Rows from block 1 of the decoder, named by matrix and row number. Each number is 128 + 24 x the weight over the matrix's rms, rounded and kept within 0 to 255. All counts start at 0. Numbers have three digits each.
# q: attention query (decoder.1.attn.q.weight, 192x192), inputs 64-127
q.80:168131128128128191128128130128127129128131150128128128128128128128128128128128128129152127139125128128094128129043128128076128129128128167128111087097128128128128129129128128128128128128129128
q.81:133127128128128132128128127146128128128200128128126129127128128125128128128128128129128127129128059128129160122119127127128128128128128128127126096087128128128128128128128128128128128128127128
q.82:128127128128128128128128128128128128128230128128128128132128128128128128128128128128128128128128128128128128128128093128128128128128128128128128128128128128128128128128128128128128128128128128
q.83:205128128128128128128128130128127128129131129128128129126128128178128129128128128128128127129130081227000128128128128052128128128093128128130128128132128128129128130129128128128097100128128128
q.84:142128128128128186128128137128128130129131181128128128127128128128127146129117128133131127137128129128128128128209099128128129129128128128130128128128159132129128117129128128127050128128128128
q.85:127128128128128128128131251128128132084132134130128127127128128128128053128128128153124129149150119126128125128126128128124128128054128214162128117008086128128128128128128128128128128107118119
q.86:129128128128131128128128129129128134130056143129128129128128128123140129127128127128128128128126137128063255045134109128128128128128128128128128128128128128128128129130129128130128133128129129
q.87:120129127126135128127127126129130128125112128128140128130134128163128103119128128126128129127128000255086128000129128129130127128128098128030128128129128128130211147139129128129130128128128128
q.88:128123129134129128128128128128128134127128140128128128128128128128126128128128126129122128128128128116128128160000129128128128127122097120069128090128223128128128128128128128128128128103083128
q.89:129111128130127128128128128128128128128128037192128128128128128126128128128128128124123128118128126082128135127064128126128128119128128127124125127128129128127062099077109125126127128127127140
q.90:109128128128128128128129128128128129128067128151128128130128128129128128128128127128058128128128138104128114129128131039128226128128128131128128114128128128128200133128128128128128128128128128
q.91:120137128128127128128128128123131126128100129128149129129131129128128134128127128120105130105064117128128143057128128127137128069127128128127127128128136129128128127098126126124126099127125127
q.92:188128128128128135127128128133127126134181129128124128126050128125128128128128128129133124130128128129128130128128128128128128129128128128128128128128128128128128128128128128128124128155146204
q.93:129128129126097129128128128128127128128125128125128128128128128128128129128128127128131128125128128128128128128128000101255129030128128128107128128128149128128128110128020128127128128128128128
q.94:155127128130127128129241201128128128129189166147123128120093128124128128129128128132129128131128152000128066128073128127119037035127128147127086092119128128127090105128091128103066034128084127
q.95:108128127103129128128128128128059128127119128128128128131128126128129070118128127128128128124128131128128189009150209070179154128128128128128128129131130128128128133176138128133141128163128128
q.96:200128128128128127128128128128127129129129128128128128129126128121128128128128127144128128128128128129073128128128129128128133154137137134139137154130128129128128129129129129128128128080128128
q.97:123126127131126126128128131128133118122127127128128130128130127129128129128128128125127128120135127128136126130128128127128200124104128129129128128127128128128127127128128128128128089127127128
q.98:128127127128139128083127128128128128127127127128128128128129128128129128128099131128132126128128128128128129136129126128128128128131128196142128130130128128128128128157230135132138143142138139
q.99:128127128132128127127128128128128127104101008129130128128129127129145128128128121127124128120162128138133123129121133128131145127127128131084109117126149151193132128128128127126127114124119127
q.100:128132128126128129128128127128112130202137129128127128128128128128128128128128129132131128131128128129127116128132126128128128128129128151128128128128128102128128128129129138129128128128129128
q.101:132130131128135128128128128128122128165115130128128128128126128108128128128128119128130132129128128123113126128126133126128129128126131128000125128128128128129128128127127126126125130126126126
q.102:129128129133128128128127128128128127128128132128128128128128127128128134128128127117124136128129134123131127130130129101150096110162128052000027117125128130130129129000107118062103083120070124
q.103:055125128130128128128111128128178126097121128131141136128130124180128148128128130113117128123128130128131172129128128128128128110127128128119128112127128128128128128128128128129128128128128128
q.104:110147126133127128128114128129129086051128072089129129119197122217128128109127141091126100124181175128149127128127127129128128127044121111128127087070000040029107125116128126128128128127128128
q.105:127124141133128128125130128128128129128117119128125079127123128118141128128132126131140118128127114128126103127125125127122128128128128219143145135132127124078126127127128205129179140157178131
q.106:127127126127127128129128184211128129127141124112128128128129128155127121128128134129129127128131128134124130126131127172128123130130125123176135129129000092125127128134128128195129129129129129
q.107:130128128127128129041126140149126128128123129129134123129128129128128126157120128145120127128127109129124133127130128131111123167155128121127141128128134133128167128139131128128132131097132132
q.108:128128128127127129128128128143128138127128148128128127128128128129128125128128129147128128129128102128128131127131126130129127179145129128140128128128128128152128128128128128129128128128128128
q.109:160130137128129128128130128123110127131063132128128128128126128126128130128129104125128145128125128121131121130125129112127131026126128130000116127127128128130129128000096121125123093127127127
q.110:123127128129124183131127060129134128093133128127128129124158122153125128128127148122125128127139144132142167130130117129130130128126117128128127077124097128110128128128128127128120123123126124
q.111:131130135128129128128136128122122128128128132128128128128126128127128129128129124125127143128128128125130126129126128122128131124127128117000084127127137128129129129122041110110000118111042126
q.112:128128126127132129128122128128103128160129128106127127128128144128127121128128127158133128130128128132126128125129223134128127128128127127128158143132128125123105127176128128128134129133133128
q.113:128118127136135121128097127128128114129107120128128130127129128128129128128128127121129124101127090106128016148003221127127128128098127127128130132130128128111127126127153128142195157147136140
q.114:128128127127128128115129128128128136128129128128152125128128126128144110127128126136133128133128105122051102120128118128128126128128128128128128129129126122124125127124127128128128128129128128
q.115:164131131126128128128134143128069129163133130128116127128110128128128128128128122128128132130127128127000127083130128127128129128127128129105128128191150128128128128104087118080098079088106122
q.116:129128128126129128128131128127128130131128131128127129128128135121128128128138123129134127130119127128128128127126151127127128127125127128129129128194128128127127132127128128126153128128127128
q.117:128125125092127129128127128131142129128136198128128128128160129174127128128128133216129115128128128135125132126130127133118142132132128126237144130129128128127127154196155135161131130188141131
q.118:128115122128130128127102129128128071181117109129129128128128138106128128128133118128127128124128128128128127128126130128126128128126127128128128128128178221143180127127126127125126127127119127
q.119:128128128128128128127126128128128128129058128128130128128129128128128128128128128128125127117128128128181128128127165128128128128128128127127128129131132139144140129137145154130177143137151134
q.120:128129200126128129128128127128100141179132128128127118098127128128128000128128128140131128136128126128126096124130127128097128128131128128128201160128128128128093128128128128129128128124129128
q.121:120129128129126128127125128128255165129127162170129128128128128128128163128126129128053103128128134124129132129129061094128098128132129128119100126126207140168216129129128128128128128128128128
q.122:088125124127127128136127128137140143128158127127113128128128140145100134128128141146128117131131128143125147127152128159129123143132128124165165139131128126127127128128129129147128129128129128
q.123:138134128128125128128144128128129129127148128128128127128127106138123128128128131128127128150129132129129128106131039128129130128129129130128125107120125128130129106020096117100009086093108101
q.124:128123128138128127128121117128128086113112000128129138128144128128134128127127128080127125113132128128128122128119128128128128104081128143128128072128128082128109127128128128128136128128128128
q.125:128130130128125127128138109096128132114089134128128131128132128128128128129128127122125128127097151128134144132157126121129138128128129133000127125125128129129129129120128128128125127127126127
q.126:202145128128128142128128127128076128128145129124128123128128128130128123128129128127128142133130128128083131128131128128128128128131128128128128128128127128128128129128128123094099107065128126
q.127:128130128127128182128128164128085130179131128128127126128128128128190125128128128135132128134158096128124128126129127128079127128129128160192218129129128127128128128128128128128128128128128128
q.128:128131143127129129128129128128127129234130152127127121128128129128129127128128128129130128134128125128110128123130128130128124160131128127128134148130127128127127128128128128128128128128128128
q.129:132130128125129115143130128128127146149129201128127127134122134079114212128128120171131128130019128088127130128128183128128128131133133127128128150136149128134129129132128130128131128141128130
q.130:131142142124128128128138128126128168139126151128127128128126128126128128129129120127128140134115132127129128119176128126133131128128130129116128128185144156130129129120102127105113113118127127
q.131:129128128127133128128127126128127144174128128128128126185128129127120128128128128129129127128126129128125135128128141128127128128128128125151128129129129128128129129131130130128132128130128129
q.132:128138129122129174128134128128088130132132130122128127128126128128128126127128122128128185133127128208115128125128128127128130128128128128128128128128127128129128066128081125069111085121115124
q.133:127130129129128128128128128128129087128137128126129126129129127130128125129145180127128135128131130189134128128127136142128128125126138131128124122127128181139137129127127126127125125122113121
q.134:128129128127128128109128177128128129128144128181128127128128128128129128128128128142130128128128128128127128125128127128104127128130128128225130129128128128128128128148128128128128128128128128
q.135:166128126127127128128126133129107128128139128127130128128128129129128044128128130161131128128128026129126105126114127184128125140132128125190129130025128113114127128128128128128129129129130129
q.136:128128128130129127128128128127128128128110128129128128128053127128130128155128125120126128127128128120131126130120130112128131119121128131086121126127160129139128128127118126125127127127125109
q.137:129151128128129128128128129127128128129127128129128130128128128127128128128128102128128125128127216131127174128128128129128128128128128128128128128128124129128130128129128129128129129128127128
q.138:128123127128128128128120125128128123127128121128128135128129128128127159128127149123128116127147129132128128128128128131128128128128128167128153128128106128127103127128138174141130160129129129
q.139:131131128125129129128129128128127153135132145128127126129106129124128128137128123180130128133108127128114124128128128128128128129132128128128128179140159131128128128128128128128128128128128128
q.140:128128127127127128128128128133128131127127128128144128128128128128128117128128128137130128128128115104124128127129123128128127137138128126170128129129000118076128128129129130135184141152161216
q.141:128128129130129127138129076125128118128114102128128128128130127128128091128128125090127135125128128124136116130121130124128133107119128131057111126127128128128110128015114046128127128128128128
q.142:239133130128128128128130128127116118131128132128128128128128128128128128128129083128128140129128128125129126127127130124128129128146128129128123128133132129129128128128115096093071000057092122
q.143:132126128128128128128129129128128128130129130128127128128128128123128128155134128128114127128125135128128128127126128127128128119128128127117130157129128105128127127128128142128130129129129129
q.144:129131128126128146124127128131128125127148128127128128129167128051117128126128128128128129128122042128133113130059097131127107129167128128128128128128129128128128108128129128129115128128135151
q.145:044111118128128072128128125126130128128190128129127128127128128128069129127128128128128128129127126127129128128150127130128127128128128127128128128128128128128128128128128129129128128128128128
q.146:128128127128128127128060136128128142132128126128128127127128128128128128130124128128130128128132126128145132151129139127128238129077139173140128128127128128128128128128128128128128128128128117
q.147:128128128128128126128128128128128081128128115129128128097085128128128131128128181128131128128127127128128128128128128128128128128128077128160169128128033043128128128166218128128128128128128128
q.148:128128128128128128128099129128128129128128140128128128128128128128164128129128124128126128128129129128127128129128129128128128128128138129128128128128133128128128128122000127125127128128127128
q.149:134128132128128131128128128130083122127210127127128128128118128129130115128128128128129129144128068101126000128084120102000128128126126127128128128098069128128128128128128123127128126127128128
q.150:128128049126128128128126096126122126128121101128130131142099129128138113127128128128143128128128134129055133126155110130140128129129128126125127128128128128207187255210196154172225132134128129
q.151:125127128125128128162074080127215143127111130128128127181128129128127129122127128128128119132117202255139146128146125255131127233224128127128158226182128200128128180149254157177166135150128128
q.152:100080088128141005178128127115140144129115129130123128126064128127127130128128128127128107129128117128131128128133175130164121128128128114127128140130128126123126206200255191196219172145128128
q.153:128128128128125143128129128143134139127178193127115126121128127128040133128127131129125129128127128181182127129144128134118127129143128128191146132128128128075041000107128128128060128128131130
q.154:128128128166128088129128128109201131129127132129128128128128128128128130128128122127126126128128128121152128129128130128128128094128203128109128128128130128128128128126107125121125128127121117
q.155:136128222128181127128127132127116013134000125129139134128136128128255128128128127075131126076129149129106128128129133130081134128051000138189125073041066128128199146177156128128128120114114058
q.156:128128128128128128128128129128155131128128129128128131128127128128130128128128100128127125128130224131128128255128183128128129128127128171129128128128159130129129128128128128123127127127123126
q.157:128128117124128177127127124130119119128165103125128130128083128128108112126172132137130136126128076128129128128129122128128128129129128127128128128129128128128128128139255128140148128212198174
q.158:114128116156104080129128128125135144128127128129128127164128128127128129128127123128128127129128255169128255117255128128255128027146226128127128128216173201128128128128128129128133128147128128
q.159:128128128126128129127104128157120121128128118128128128132128128094128123127128132129136130128128138128129142128220128129128128159130128128128128128103128128128128140207190203171159129142142139
q.160:130128129196128129118128135129127139126129132128128122128127128128129127129129128128128129130129067115127020133123128108107126128124126128128120112074128078128079000078050082000099125015082118
q.161:128128128128128128128129128128128153128128127129128124127128128128127128128128139128128130128128127127103128128114126126112128128124006128151167006060000046098128081128128128128128128128110105
q.162:129124130128128128128128126131149134128171129128115128128130128128104129128128128128120128128128125130255128210107187137121128129128128128177139137153131129128071128128128128128127128128128128
q.163:132129131128128181128124128133116108127187117126119129131129130128129125126128128134132129128166051023128000141041006095100027128123091094105123128129128128128128128125119122123128125128128128
q.164:154128140128128129128129127146128137127150147125128122128128127128109128128128129150127132158124127128133108127128091128124128215203127129131130128128128052048123016034110128128069124128128128
q.165:128128128128128128129129129128128137128128151128199128128128128128129128129128126108122128130128128128125128128128129128128128128127128129128128128128128128128128122000000106000101021111096122
q.166:128128128050128129128128126128128128128128128128128128098128128128128129127128165118129128128123127128095128126128084128088128142128052009128128128107104127091104128128129128128128128126128128
q.167:128139128119133128128128128127080125155038115128128128128128128129129128128137155128132129128128127120119128127128127128128143128043078128128125088039008083128128130137135128128128121128094083
q.168:139129128131127128128127241130119127153255125141128128128127128128129125143129119128128128111162127128188128194098250117126202127118184255149128128128129130131128128125060095064101123124098125
q.169:134223130128135128128127129124106118131083108128132130135128129142255121128132127128137111141132132128057098127128146055043154128029128147128120117128128128154150240128128122127128121126125122
q.170:128128160130128127129128129126128129128110130128195128128128128128129128128128123103114128128129128128081154128128130119128128088127129129112085128135166129128128128000046127119088128059123113
q.171:128128128128128128128128126127128130126128181127128136128129128128125129128128091128123126128127132128108128128128129130129023104128152128102128255236255169213128236128128151128132128205143180
q.172:119120125128128127128128128127138130128128126129128128165128128128122132128128136127128128128060128129129143103206058150128123128128000125128131128128044112121128128225165149202132131128121128
q.173:124114127112115128127063128128182128128129128128128128168128128128091128125126128128131128129127255255128255071255128216178128128255255131128128128130128165128128128130131132133129131130147132
q.174:128128090148128128128126135128100122129125123128128128128128128128148112146128116128131128118167128126128128145128234110128129119128157185017018128128131128215128128135122126123138128128117128